{
  "crop_scale_min": 1,
  "translate": 0.06,
  "targets": ["system"],
  "activation": "gelu",
  "width": 128,
  "steps": 40000,
  "warmup_steps": 1200
}
Rows from block 2, named by matrix and row number. Rows with one number belong to one neuron. Each number is 128 + 24 x the weight over the matrix's rms, rounded and kept within 0 to 255. All counts start at 0.
# fc1: MLP up (model.blocks.2.mlp.fc1.weight, 768x128), inputs 0-127
# fc2: MLP down (model.blocks.2.mlp.fc2.weight, 128x768, transposed), outputs 0-127
fc1.201 [154 129 139 155 150 116 105 130 136 177  90 120 152 174 127 124 116 118  41 135 150 129 115 114 137 128 116 130 152 149 113 150 132 147 132 114 157 129 141 126 136 121 137 133 130 140  93 223 112 177 128 172 143 135 133 155 155 133 127 139 133 124 111  79 128 110 170 156 114 127  88  75 115 122 126 151 104 158  72 140 146 106 129 127 103 144 137 133 108 146 100  97 100 131 114 118 169  66 126 133 123 135 134 125 152 126 124 118 108 129 128 142 128 164 134 114  73 146 153 153 101 110 151 129 126 129  99 130]
fc1.202 [124 127 127 134 235 100 135  96 102 182  83 128 140 218 126 112 122  54  77 118 174  76 107 132 202  70 119 122 169 127 126 132 130 120 136 135 155  93 131 154 136 140 128 108 118 149 129 142 133 121 117 148 130 127 156 123 166 125  67 114  89  55 119 121 105 114 123 128 126  70 146 150 136 197 114 107 118 168 164 128 125 146 116 158 168 157 199 135 124 128 127  86 114 154 142 147 132 141 130 141  93  95 156 134 125 131 128 139 128 159 143 103  93 128  92 151 129 131 128 134 130  91 145 108 136 116 122 136]
fc1.203 [127 129 125 128 127 133 126 128 128 125 128 128 126 129 130 132 141 130 128 126 124 129 127 132 129 125 119 127 129 129 127 127 128 131 128 129 129 125 123 127 128 128 128 119 128 128 128 126 129 127 127 129 127 128 127 127 128 132 127 124 131 132 122 129 130 127 126 128 128 126 129 126 128 125 127 128 127 124 131 127 131 128 123 129 126 125 130 127 128 127 128 132 128 130 126 130 128 130 130 126 133 128 127 122 127 130 137 129 120 130 119 128 122 128 128 129 128 126 128 128 128 130 128 129 120 127 130 126]
fc1.204 [111 117 146 151 126 142 126 112 133 130 111 101 127 150 110  89 111 127 129 139 131  72  87 141 212 114 123 125 110 154 123 147 109 122 133 109 119 111 205 158 119 129 158 127 116 150  82 170 160 123 165 130 162 130 153 148 125 127 129 150 138  76 122  77 139 117 125 116 118 142 105 136 133 144 125 224 125 132 130 163 125 135 183 162 119 124  97 128 121 117 123 101  62 119 117 140 141 137 129 119 136 123 131 117 103 103 151 171 127 120 137 140 126 145 107 130  97  96 171 159 110 100 126 134 131 122  87 125]
fc1.205 [131 129 132 151  95 171  84 108 130 126  95 112 140 188 113 131 156 114  95 130 128 103 107 152 164 134 142 138 130 135  97 152 132 134 126 109 156 129 140 134 120 121 130 151 139 136  55 124 118 134 138 133 139 128 151 149 147 147 126 124 106 135  60  76 162 121 154 118 120 161  72  75  69  96 140 138 123 182 107 170 164 108 163 129  95 107  98 132 126 124 106 111  64 140 133 129 165 138 118  93 183 133 119 107 126 131 126 128 106 138 133 158 137 181 107  44  80 128 199 155 128 144 131 137 126  75 102 126]
fc1.206 [118 145 135 149 152 136 113 100 112 116  87  98 122 175 113 122 147 139 115 130 133  96  75 148 145 123 122 139 124 134 123 143 137 129 169 115 189 128 150 112 115 127 150 140 104 148 119 139 161 133 138 149 181 131 173 124 169 130 153 140 165  84 127 100 133  70 169 148 135 128 140 129 129 124  75 189 142 123 125 162 138 117 141 131 128 133 127 118 131 135  83 128  40 122 141 135 139 115 140 130 119 119 132 121 101 103 129 180 102 144 151 171 139 171 144  96 133 111 164 151  97  42 133  98 141  69 106 180]
fc1.207 [157 150 110 200 139 120  83 129 132 124 101 107 132 129 120 102 128  87  67 140 142  96 123 126 163 146 100 127 129 137  91 133  93 130 134 131 146 151 137 113  99 133 151 116 148 137  87 132 124 126 131 145 155 161 133 133 124 127 136 128 110 125  58 109 190 103 133 117 153 131  82  87 120  90 125 118 149 195 126 147 185 117 139 155  61 124 126 143 140 120  57  81  95 129 151 150 195  95 120 125 120 122 133 114 193 127 127 101 128  96 102 134 123 161 110  89 116 125 163 136 109 145 164 104  89  86 121 129]
fc1.208 [141 123 123 164 153 119  88 129 126 121  91 120 129 126 120 109 105 124  93 137 151 115 109 130 129 129 115 139 178 142  81 210  94 109 134 128 190 131 107 119 144 127 130 157 107 106  88 168 174 134 134 133 199 128 143 136 133 136 120 136 118  91  57 101 165  94 155 129 122 110 101  92 127 125 136 123 121 159 118 171 124 107 184 136 108 137 156 132 110 142 115 136 134 136 145 149 184 131 114 121 140 143 130 103 135 126  91 111 108 119 126 118  98 179  86 148 108 143 139 127 135 110 128 118 126  81 103 140]
fc1.210 [151 139 120 174 132 128 115 131 103 145 121  59 128 129 113 130 129 110  97 125 155 118 125 141 127 130 128 126 128 131  75 119 126 130 150 129 156 115 150 150 141 138 204 134 131 125  64 142 128 111 161 133 135 202 135 137 161 122 131 121 119 118 118  40 126  80 127 146 133 113 112 115 132 132 113 145 127 146 135 184 177 120 129 123  96 115 126 132 118 132  77 118  93 128 127 125 138 129 125 134 115 118 148 127 123  80 138 132 103 133  87 131 129 145 124 121 101 118 222 209  85 130 149 131 126 119  73 129]
fc1.212 [131 139 115 155 123 127 126 133  92 122 156 119 148 130 136 126 125 104 126 125 178 134 113 158 137 157 131 116 150 169 125 118 140 142 155 146 162 126 167 133 140 159 154 104 119  88 126 123 102 154 142  85 126 132 134 145 115 137 156 125  98 114  45 100 126 100 105 123 126 134  95 134 125 123 146 162 165 188 143 146 137 124 129 150 100  88  71 154 115 124 122 134  99 119 181 109 216 161 107  96 176 124 149 112 136 126 145 130 121 105 114  91 125 141 123 100  39 150 142 133 122 124 169 111 113  78  85 126]
fc1.213 [123 168  75 201 118 127 125 111 121 138 127 111 144 155 120 161 193 128 123  99 155 126 110 135 129 117 111 138 132 140 127 115 174 130 162 132 134 119 143 138 121 126 161 156 131 124  64 131  94  89 206 126 146 143 173 132 168 111 148  72 115 119  79  81 127  96 142 168 128 131 120 105 107 148 158 158 128 134 130 165 178 105 129 120  70  98 113 135 123 136  89 140  60 132 124 127 127 171 120 127 160 133 135 146 117 106 152 156 101 129 135 135 124 147 127  90 100 142 173 177 101 128 133 119 154 113  89 112]
fc1.214 [172 114 137 170 151 128 164 132 106 101  53 128 134 127 122 151 130 119 126  95 111  92 143 132 127 150 121 125 134 140  82  92 145 114 127 101 148 118 118 145 124 152 151 100 130 132  91 130 136 123 121  90 130 152 102 113 124 127 149 127 129 130 146 111 118 119 158 131 159 122 131 126 118 132 131 172 131 107 190 138 165  77 139 218  61 126 148 161 127 154 129 132 141 131 133 169 114 130 136 112 134  63 122 125 128  48  89 130 109 135 126 112 184 124 116 124 118 140 136 137 133 105 140 112 126 159 112 121]
fc1.215 [130 154 140 129 122 176 189 145 124 137 119 143 155 124 113 127 130  99 118 115 129  78 151 166 181 107 117 118 128  93 140 124 163 158  55 117 109 112 133 108 125 148 140 115 136  98 108 115  99 169 154 160 152 146 111 151 139 130 128 136 153 121 130 127 149 133 109 130 147 121  74 135 107 160 133  88 171 128 139 124 149 136  96 132 107 108 118 131 101  88  90 130 104  73  74 122 163 131 154  99 157 126 108 145 169 141 119 122 139  82 141 172 127 112  92 120  62 134 134 127  42 131 172 127 138 127 128 128]
fc1.216 [149 167 118 162 143 150  68 123 105 131  85 115 133 170 122 134 153  93 113 124 166 113 142 130 153 115 121 100 169 145 102 148 126 110 132 128 143 137 191 124 112 140 151 103 150 130  93 139  87 137 154 133 159 144 127 143 145 126 121 130 102 118  77  73 171 107 148 125 122 143  93 133  99 125 157 128 162 193 120 171 154 124 143 134  74 111 140 144 127 120  92  96  81 124 128 162 175 152  87 103 122 129 128  98 145 132 112 137 111 106 133 125 112 161 117  95  69 124 171 159 127 143 127 102 146  50  99 125]
fc1.217 [117 132 127 145 125 123 141 114 180  92 128 127 143 181 156 129 136 123 124 140 103 128 118 128 176  92 137 148 138 122 137 128 131 125 131 127  88 155 118 130 122 102 124  78  70 175 164 124 111 128 151 120 129 128 224 124 122 127 135  60 131 151 123 122 106 151 140 123 104  88 132 121 107 111 132 124 134 140 131 127 147 130 121 172 128 133 119  93 199 106 127 113  89 175 193 129 155  80  97 110 153 142 138  56 124 129 115 167 127 133 139 127 141 202 128 140 124 130 128 128 130 128 174 128 135 130 108 135]
fc1.218 [128 184 114 154 139 132 114 112 143 129 101 105 129 145  84 129 127 126 118 136 125 118 129 195 140 133 128 161 175 132 131 147 115 104 111 123 144 135 197 141 131 122 162 133 124 149 117 132 122 147 139 118 128 191 159 131 124 127 125 131 133 126  71 106 143  70 100 129 140 109 114 145 119 125 129 162 142 160 150 154 120 146 127 135 131 130 137 108 128  82  87 100  52 131 118 123 125 124 129 107 121 130 125 144 137 127 154 110 150  77 119 165 118 131  72 124 100 108 195 152  56 114 122 161 119 104 115 157]
fc1.219 [123 120  59 180 106 196 130 129 156 119  90 132 144 126 124 126 131 129 121 123 119 110 142 123 125 139 133 137 140  83  93 155 123 132  99 133  98 132 107 119 112 106 126 144 120 115 128 103 117 171 136 107 177 127 148 125 162 118 172 122 120 128 143 111 188 127 154 143 123 141 133 133 120  74 152 128 147 127 120 128 159  78 172 115 130 126 121 128 160 129 128 126 108 121 122 152 133 136  64 105 143 174 130 163 120 114 123 100 128 129 119 129 166 156 157 121 125  42 132 147 129 193 108 121 162 113 117 132]
fc1.220 [208 135 128 128 162 130  83 127 106 104  74 127 152 150 130  98 144  95 131 130 159 131 128 174 146 136 134 132 124 134  87 151 113 125 112 126 155 146 188 116 124 120 150 129 107 134 120 152 187 132 112 176 219 141 132 125 148 164 108 129 117  51  78  98 134  83 199 129 135 132  76 143 130 129 104 135 181 116 124 158 131  89 115 157 105 148 127  89 106 115  85  96 127 127 143 160 218 142 136 131 121 128 132  94 180 124 127 135  94  97 141 127 119 132  86 109 115 146 151 133 123  91 129 149 153  80  90 149]
fc1.221 [139 125 126 177 120 140 103 126 146 140 119  91 120 143  86 132 133  92  65 115 164 118 127 128 123 154 126 135 121 142  85 128 155 141 133 145 148 136 159 158 121 138 159 129 140 129  84 158 150 109 129 133 144 135 146 133 120 123 133  72  77 154 118 103 175  97 128 118 219 104  84  84 104  83 124 117 113 155 137 146 170 138 126 153 132  64 133 154 134 139  59  60  77 137 145 101 161 119 109 132 107 121 139 143 193 128 131 109 111 119 128 142 140 140 124 115 129 121 167 163  49 145 162 124 131  94 117 118]
fc1.222 [125 145 123 126 128 102 129 183 127 147 109 107 149  95 127 130 126 142 123  56 157 117 102 110 110 135 118 113  95 123 110 136 143 126 115 185 119  63 181 129 132 140 154 117 148 108 112 131 139 129 131 199 157 134 131 126 107 129 182 116 160  64 142 124 172 167 134 174 137 128 123 116 137 126 130 126 153 131 144 136 154  70 122 121 130  81 128 124 121 193  96 111 127  92 125 144 116 123  85 111 124 147 238 127 129 128 112 136  74  92 121 162 104 129 133 142 123 135 131 126 121 131  69 135 132 108 103 101]
fc1.223 [127 122 128 129 131 127 128 127 128 128 129 128 129 128 129 132 129 127 128 131 128 128 127 126 126 127 141 127 131 124 127 130 133 128 127 126 122 130 131 130 128 130 129 128 126 128 130 127 130 131 129 130 128 128 128 130 125 131 128 126 127 127 128 128 132 128 130 128 129 129 134 128 124 126 128 130 128 130 129 127 127 121 126 127 129 128 127 128 127 128 128 130 127 129 129 124 129 125 129 120 129 126 127 124 128 125 127 130 127 127 127 128 129 128 128 130 128 130 129 128 127 129 129 128 124 130 128 125]
fc1.225 [127 125 114 123 139 115 105 129 122 147 124 115 142 152  65 117 128 102 138 127 133 128 121 179 126 105 136  82 146 161 115 154  92  93 142 124 229 121 106 125 128 135 132 203 161 123 108 129 129  97 128 123 105 135 140 127 116 130 112 125 128 124 132  87 135 107  72 133 131 131 130 117 125 134 130 152 128 127 186 136 111 170 126 143 117  83 148 129  77 165 128 123 127 128 115 118 112 147 100 102 115 128 129 139 174 131 170 125 134  81 130 122 128 152 129 124 140 158 142 175 130 161 132 140  93 131 130 137]
fc1.226 [127 128 127 128 131 123 128 130 129 128 131 128 125 128 125 130 139 125 129 130 130 127 128 133 126 128 133 129 132 129 131 127 127 126 128 127 124 128 127 127 128 138 127 129 128 128 127 128 130 127 131 130 127 127 128 127 122 149 127 126 128 131 129 127 130 124 127 132 129 128 132 125 128 129 126 130 127 134 129 126 129 124 128 128 129 127 125 128 128 128 132 128 127 129 127 124 128 127 127 125 128 131 128 127 128 123 127 127 129 129 122 131 127 128 127 128 124 127 129 128 128 130 131 130 133 130 127 127]
fc1.227 [131 129 131 168 128 129  69 124 127 132 117  72 129 172 121 135 152 115 109 124 141 122 120 148 142 148 107 134 134 128  95 136 139 128 132 133 168 130 155 142 137 126 189 140 112 128  90 138 152 131 134 148 148 174 170 137 152 138 141 114 113 115  97  69 125  87 134 135 132 121  90 119 125 106 108 149 136 143 131 174 187 105 139 153 119 135 118 113 134 126  58 126  78 141 145 137 154 128 126 134 126 105 151 116 146 100 139 117  74 120  79 145 128 182  94 107 112 126 186 171  90  97 163 105 133 106  79 138]
fc1.228 [126 128 116 128 123 132  84 119 116 174 150 120 124 119 111 133 135 114 141 122 123 139 130 140 114 183 125  90  69 182 118 131 162 153 130 124 108  74 192 126 130 145 130 113 126 129  89 128 159 121 129 126 138 128 122 185 113 127 118 129 106 106 129 110 126 118 168 166 176 139 112 130 113  94 174 188 102 106 130 132 122  52 207 152 124 123 130 115 143 153  64 113 126 109 147 161 120 129 128 118 128 109 118 161 128 127 119 166 113 144 122 118 158 130 155 155  88  87 150 160 128 148 104 138 128 144 128 131]
fc1.229 [148 129 120 176 140 133  96 129 121 146 124  60 121 143 117 126 122 123 104 128 138 120 112 143 144 131 124 126 127 138  91 128 140 134 143 118 150 117 170 172 136 128 199 139 131 126  84 149 134 125 173 130 144 185 133 152 143 113 136 117 128 117 114  37 138  87 129 134 137 123  93 110 127 127 118 138 127 133 127 211 169 128 142 126 113 127 128 135 119 130  70 117  99 131 120 126 142 141 115 130 127 103 139 125 132  70 137 126  91 125 103 147 111 169  95 117 103 121 220 220  90 128 159 135 125  95  73 134]
fc1.230 [145 175 127 152 150 116 128 115 133 128 151  52  73 118 126 152 129 137 126 110 134 134 107 170 130 131 105 139 110 128 122 135 129 103 167 128 130 122 163 182 126 130 173 141 125 116 115 173 100 118 169  68 136 158 142 142 165 125 136 113 129 134  90  54 138 119 101 133 140 131 119 126 104 128 119 148 161 114 130 151 184 125 104 128 115 120 127 138 126 121 106 122  80 171 132 107 129 130 112 119 125 110 139 124 122 104 134 138 126 127 102 149 116 147 114 121  85 108 225 186  82 127 130 160 112 135  83 142]
fc2.201 [182 132 181 143  94  57 155 128 128 127 128 135 153 108  97 125  91 159 150 128 134 136 125 106 121 113  81 106 112 137 189 123 120 110 121 123 135 115 143 133 126 135 176 132 147 119 122 149 112 115 165 126 127 125 126 123 127 130 149 131 129 125 126  53 133 129 131 132  82 123 133 120 136 141 141 152 140 126 136 152 132 129 107 127 132 121 117 111 128 125 154 150 102 128 137 121 109 109 133 129 107 127 135 134 120 127 127 137 130 129  78 115 130 124 151 139 102 145 130 180 135 129 124 143 120 145  88 105]
fc2.202 [159 139 128 104 117 132 149 154 130  75 153 137 161  98 128 135  81 124 139 140 121 236 225 150 129 177 162 134 154 132 115 113 106 189  92 129 143 143 127 116 141  66 123 155 124 123 201  96  88 151 163 121 103 144  95 123 121 201 137 108 138 146 189 131 150 128 117  94 135  98 144 137 104 123 131  97 169 131 121 178 159 129  48 105 121 156 124 105 123 123 155 105 194 200  84 136 123 130  98 119 110 133 120 140 119 139 115 122 127 158 155 101 109 117  99 104 130 110 138  81 130 119 153 115 134 124  80 132]
fc2.203 [124 129 125 131 127 129 131 128 127 130 129 129 130 127 128 119 127 128 129 129 126 129 129 129 127 128 128 128 125 125 129 127 128 128 127 128 127 125 125 129 131 132 130 135 126 125 124 130 126 131 133 128 127 127 126 127 128 128 127 128 126 129 133 127 128 127 128 131 127 129 125 132 129 129 131 128 128 137 126 123 132 127 132 133 130 127 126 128 131 124 129 126 129 127 132 123 126 127 129 130 128 130 124 133 128 128 129 128 128 128 125 128 126 125 128 128 132 127 127 131 128 125 127 127 128 126 131 132]
fc2.204 [143 117 131 130 119 140 113 159 115 129 122 130 128 180 128 152 144 135 103 128 115 113  85 116 120 144 143 129 105  69 140 180 133 116 119 133 122  85 160 132 123 122 140  82 109 101  98 124  93 137 220 120 147 124 170 151 113 122 123 133 157  99 166 102 140 113 124 158 135 132 109 122 139 161 137 176 103 155 150 200 188 125 127 112 129 140 137  90 182 116 127 142 122 126 126 118  92 128 103 131 137 120 128 127  77 132  72 119 127 125 110 159 152 139 156 113 127  57 126 165  87 148  98 120 119  95  95 119]
fc2.205 [102 171 104 134 122 138  98 147  89 124 133 132 121 143 158 125 128 108 112  75 125 123  63 119 132 155 139  62 137  99 107 147 148 100 112 157  76 104 126 144 150 129 115  30 112 145 138  96  80 127 156 142 201 168 138 125 152 127 147 124 116 122 114 148 119 128 144 141 133 132 155 126 148 162 163 176 100 125 158 120 175 127  91 157  90 121 139 123 131 132  69 126 147 115 169 136 116 138 118 110 118 119 130 135 116 136  81 118 175 127 117 107 164 108 171 115 133 131 119 145  71 188 132  93  77 153 126 143]
fc2.206 [144  81 113 114 126 148  94 175 143 132 169 101 154 117 140 155 131 130 116  76 138 152  81 126 130 119 116 116 121 110 124 137 157 127  94 151 136 102 147 129 113 104 177 135 103 104 129 124  44 155 147 125 149 170 140 133 143 123 134 147 150 125 135  52 145 156 128 144 145 164 168 123 133 191 176 131 127 123 130 100 137 128 107 107  96 110 134 134 139 129  74 133  94 120 110 135 164 123  51 121 115 140 134 163  80 129  63 103  63 130  62 132 136 152 171 136  85 116 141 162  94 175 103 178 130  90 135 147]
fc2.207 [127 122 134 214 132 101  90 132 103 108 141 130 127 106 155 173 167 126 129 116 167 137  82 138 119 132 123  65 112 141 111 126 119  81 133 134 116 115 168 197 126 128 105  53 146 100 128 147 113 124 138 127 129 124 140 151 129 115  91 116  84 134  87  72  88 119 167 126 131 158 121 135 154 211 128 139 120 127 155  93 169  96 121 179 127 147 157 128 136 127  72 112 178 136 154  70 104 157 148 114 120 128 127 112 141 127  79 145 136 120 141 104 174  77 151 129 118 127 128 198 114 164 137 141  85 164 125 115]
fc2.208 [152 143 161 213 131  98  89 206 132 155 165  67 140  71 121 126 132 120 103  78 208 126  35  95 133 124 135 106 124 149  73 142 172 110 125 168 125 104 167 186 106 124 163  95 143 122 120 131 148 138 152 126 151 152 154 105 121 127 135 127  88  74  82 102 144 121 132 124 131 174 120 164 145 205 130 160  73 132 132 112  23 119 107 145 135 130 108 111 126 130 119 112 105 140 157 148 118 121 168  80 118 149 164 175 130  75 117 137  89 119  85  80 136 122 156 121 117 111 125 180 114 159  91 177 128 150 116 100]
fc2.210 [149 131 133 129 130 117 140 125 132 130 118 114 125 117 123 134 129 135 121 122 129 131 143 130 128 136 129 120 142 128 130 126 128 118 135 120 126 146 126 135 131 127 132 123 117 130 127 127 118 144 132 120 130 127 119 120 127 125 141 124 126 129 113 118 132 113 109 122 129 121 125 126 127 117 130 127 125 132 125 127 143 126 136 136 114 133 138 130 137 136 128 127 135  94 127 129 117 126 134 135 126 122 119 127 145 124 126 132 125 123 131 136 125 132 125 128 136 124 127 133 126 128 139 128 113 134 130 116]
fc2.212 [ 97 130 138 152 150 122 131 116 122 102 104 126 120 131 142 105 129 140 129 170 140 135  97 123 131 113 108 175 103 115 140 152 130 107 128 114 127 140 150 131 127 166 126 140 152 109 144 117 153 161 183 160 151 136 133 130 152 126 131 114 112 129  79  27 120 135 111  89 100 167 105 153 124 111 137 147 154 128 122 133 155 149 135 118 122 149  32 115 132 120 133 147 132 156 144 113 151 126 126 112 145 127 112  96 122 159 159 146 153  93 108 120 133 114  81 112  91 123 148 195 131 131 148 146 114 130 131 141]
fc2.213 [192 121 164 128 147 115 126  93 110 122 108  99 117 132 116 122 132 161 134 174 109 134 158 137 117 152 155 113 119 130 162 117 131 134 126 100 181 129 167 147 113 127 196 125 113 125 155  95 104  89 124 120 186  92 133 118 136 102 128 139 169 110 117  41 154 128 154  73 124 118 148 151 110 122 126 127 159  99 149 125 175 112 108 153 111 189 132 101 151 112 124 133 131 130 138 143  94 152 139 128 134 122 107 119 121  83 133  95 106 165 133 132 141 103 125 133 186 105 172 192  85 128 145 129 122 102 140 128]
fc2.214 [107 144 111 119 148 135 125 111 104 123 113  94 115 148 129 104 146 126 115 130 141 165 117 179 154 132 133 174 159 124 151 126  95 153 131 114 150 176 136 126 129 142 123  95 125 125 158 132 118 124 106 125 133  29 127 129 133 119 100 114 129 128  89  95 115  93 128  62 112 112  89 136 123 116 126  81 103 133 115 105 156 136 148 128 140 166 171  97 120 128 173 119 127 152 112 122 114 140 122 117 118 136 125 107 146 169 128 147 148 175 147 138 136 103 121 174 125  99 152 190 141 129 199 169 128 157 145 160]
fc2.215 [138 147 146  79 172 102 171 133 126 101 135 145 101 112 134 115 138 127 122 130 127  76 137 188 110 156 219 137 107 112 150 149  78  95 123 127 124 111 123  76  87 171 133 127 125 161 135 122 126 154  42 129 131  72 106  91 175 127 127 203 127  89 115 141 127 137 125 135  86 142 135  86 127 129 134 126 152  69 181 128 106 157  92 130 141 141 154 120 180 134  85 146 105  70 128 172 128 111 166 119 145 126 155  62 104 134 137 104 164 129 117 117 129 113 116 159 146 116 130  97 155 132 114 106 146 132 152 127]
fc2.216 [142 135 139 167 123  63 114 135 107 129 119 106 126 101 124 131 129 138 127  52 127 126 122  93 135 141 115 107 177 121 128 115 151  97 133 147 115 124 135 211 115 137 130  75 124 123 114 124  87 127 130 162 131 164 118 122 114 132 157 100  94 141  60 106  98  69 135 135 129  71 155 130 136 187 145 131 125 120 180 118 131 116  93 149 110 130 153 138 125 117 103 144 133 130 205 119 126 152 179 100  85 120 134 128 149 104 116 123 124 141  76 121 163 124 129 129 132 158 127 181 106 171 127 144 114 178 122 130]
fc2.217 [100 108 128 131 137 154 140 130  76 124 127 148 126 128 168 131 131  79 152  69 144 212 114 124 118 127 129 133 107 159 118 135 149 126 149 133 138 128 135 140  88 104 118 112 128 117 103 172 132 135  82 140 174 136  85  67  91 165 132  98 147 124 114 109 137 132 115 135 158 144 173 167 116 184 126 133 122  47 142  90 128 134 122 133 186 128 183 127 127  86 111 150 120 100 116 145  40 142 136 142  85 119 130 140  80 111 124 158  91 136 184  90 131 115 132  82 146 143  93 149 148 134 132  85 187 131 123 123]
fc2.218 [120 135 123 152 110 149 124 126 158 128 114  45 121 129  99 127 137 121 128 127 137 136 140 120 139 125 140 148  92  92 118 113 138 168 132 124 137 134 127 134 128 120 195 142 121 107 119 139 116 126 127 143 153 188 142 115 129 134 138 129 123 151 128  61 184 138  75 118 142 100 133 146 126 139 126 128 160 198 149 169 166 114 130 129 106 108 160 127  96  94 128 144 142 131  95 116 129 130  99 128 124 136 115 177 130 133 137  72 130 130  95 139 126 160  98  60 104 113 185 129 124 165 116 136 129  72 104 125]
fc2.219 [123  93 113 113  98 122 106 110 114 117 132 124 137 100 130 127 143 193 126  73  86 146 130 115  94 177 154 123 119 152 131 107 128 125 132 126 152 126 165 139 119 122  99 126 130 130 170 135 102  95 121 143 113 109 128 119 112  99 129 142 120 163 196 113 133 161 133 104 129 133 138 150  76 147 145 121 133  88 154 128 157 106 125 115 128 123 126 134 137  91 127 134 130 149 109 162 128 134 129 129 145 149 113 115 136 114  98 121 106 139 165 116 128 121 143 193 173  70 138 164 131 196 125 142 118 180 132 138]
fc2.220 [146 138 137 175 104 102  36 159 134 133 150 122 163 115 112  82 123 117 137  96 163 131  86  86 134 124 131 103 111 155  70 120 177 111 123 168 137 115 175 199 114 120 137 162 126 122 124 136 151 119 108 128 163 172 155 103 113 137 147 136  85  90  37 104 120 103 135 145 155 191 111 131 139 180 140 145 131 117 148 116 124 116  95 128 138 115 111 153 122 147  91 126 133 133 147 137 118 152 127  89  81 119 147 133 156 120 102 103 114  82  64 108 130 129 148 103 130 144 112 158 132 136 115 198 116 126  56 120]
fc2.221 [145 176 152 179 134 128 120 111  83 114 132 129 110 105 126 150 143 208  95 140 115 126 146 115 135 118 130 115 119 121 139 127 117  75 118  91 131 134 157 120  99  91 154 142 129  87 106 137 131 154 202 127  84 119 105 158 121  84 141 120 135 159 101  39 130 128 139 123 120 141 132 138 128 133 152 156 130 127 130 136 162 139 150 128 123 175 155 133 144  94 118 135 157 107 125 102 117 131 140 141 109 110  83 114 146 130 132 157 125 153 135 107 145 112 105 144 120 100 187 255 124 129 127 138  82 125 141 110]
fc2.222 [129  79 121 128 122 162 148   0 110 187 126 123  76 177 138 122 156  96 130 156  64 104 191 111 147 129 128 137 135 127 128 126 133 146 155 102  97 152 118  88  74 120 135 126 142 130 128 132 155 130 132  79  73 113 126 157 144  96  28 125  86 129 141 137 122 101 106 130 122 167 125 138  86 132 142 129  81 108 123 111  99 125 161 125 149 147 126 135 109  99 166 124 148 151 121 135 180 129 167 131 138 105  80 103 172 120 162 167 125 174 141  63 186 120 131 179 101 129 127 129 127 153 218 137  94 170 171 146]
fc2.223 [129 128 131 127 126 131 128 129 127 127 126 130 137 128 127 130 127 126 130 128 130 126 121 126 126 128 129 125 129 129 126 126 132 124 128 129 128 128 126 126 124 124 124 126 130 132 131 130 127 126 126 129 128 128 128 130 127 131 130 129 130 128 126 128 128 127 126 126 129 129 125 126 130 125 127 125 124 128 123 122 126 132 128 136 129 131 130 127 129 128 124 127 126 128 127 127 124 127 128 132 128 129 129 130 129 128 129 130 131 128 127 127 129 129 130 128 130 126 122 131 132 129 129 130 126 126 135 127]
fc2.225 [ 64 148  90 136 173 144 153 123  87 134 145  60 124 139 126 143 126 100 143 124 140 128 128 153 111 150 157 141 128 120 131  90 173 123 145 133 110  91 131 102 176 124 132 148 160 134 132 110 126 129 198 122 150 125 124 119 154 157 128 159 130 123 115  91 124 137  76 139 123  79 127 175 205 128 119 146 132  87 110  80 119 119 140  94 192  91 153 130 110  89 116 129 118 122 114 131 126 120 112 119 112 135 133 127 106 122 131 158 165 133 149 125 110 119 122  70 145  71 131 222 127 124 123 117 217  94 107 104]
fc2.226 [128 127 128 127 126 127 129 128 127 128 126 131 130 125 127 127 126 128 130 127 128 132 128 126 127 129 127 129 122 129 128 129 129 126 126 129 129 127 131 129 129 127 123 133 126 130 123 132 129 128 127 132 127 129 127 130 125 128 128 127 129 131 129 127 127 126 128 123 127 127 122 127 128 126 129 129 125 126 127 125 124 132 129 132 127 129 131 127 130 129 127 128 127 126 128 129 125 127 131 128 133 129 129 131 127 129 129 128 128 128 128 127 130 128 130 125 129 130 121 133 124 129 129 131 129 129 131 130]
fc2.227 [141 156 145 129 125 160 117 129 114 183 134 109 122 138 104 168 125 137 131 112 134 117 145 104 135 126 128 103 110 141 136 124 174 132 122 119 119 118 150  98 134 125 170 106 126  83 149 122 109 130 173 116 142 142 117 128 141 131 121 132  99 143 134 128 112 122 144 121 169 125 111 113 134 144 128 134 123 148 140 127 157 107 131 135 110 123 141 124 136 138 119 124 134 105 118 115 158 129 123 138 124 120 103 115 136 133 115 128 109 131 119 121 179 140 146  88 102 129 138 171  85 133 154 131  78 156 101  79]
fc2.228 [155 116 116  52 139 117 130 100 154 133 136 114 114 136 142 155 143 134 137 121 104 127 128 109 171 141 119  69 173 129 122 192 109 110 114 123 121 133 114 121  81 119 100 155 143 164 130 102 156 168 182 113 105 199 128 173 132  49 132 123 127 168 110  75  89 121 137 138 136 153 127  97  92 119 152 138 132  80 148 167 115 169  84  90 106 116 110 162 134  96 141 124 124 119 159 112 128 121  98  57 111 108 127 107 157 127 136 163 119  85 120 142 125 186 127 153 155 190 165 177 117 136 128 177 117 140 120 152]
fc2.229 [131 141 126 146 134 118 129 149 126 149 128  93 115 139 148 119 122 134 138 121 136 129 104 120 133 130 132 135 134 119 128 133 153 122 133 139 130 113 133 133 123 161 134 129 106 123 118 128 109 128 140 135 150 145 138 135 136 129 127 126 120 125 119  94 122 127 123 120 152 110 118 112 144 142 132 143 108 130 152 121 141 132 124 135 120 117 150 129 129 127  99 121 108 125 134 127 113 123 119 133 118 123 132 127 128 125 108 135 117 125 111 124 136 129 122 115 125 128 148 141 108 141 110 112 118 129 126 109]
fc2.230 [120 143 117 154 138 113 127 114 141 146 122 132 141 100 125 103 132 138 119 151 153 126 157 167 130 124 156 135 128 112 127 143 127 139 123 127 115 127 129 124 136 127 137 110 130 137 130  96 134 133 144 120 131 101 143 143 134 104 147 136 126 101 105 121 163 123 115 152 115 101 171 156  88  84 134  85 126 209 166 119 100 137 145  97 115 125 162 128 107 153 125 111  84 127 130 101 115 103 122 109 119 152 131 127 113 128 128 116 137 151  69 140 129 162 123 112 125 168 130 115  73 136 123 125 135 109 129 142]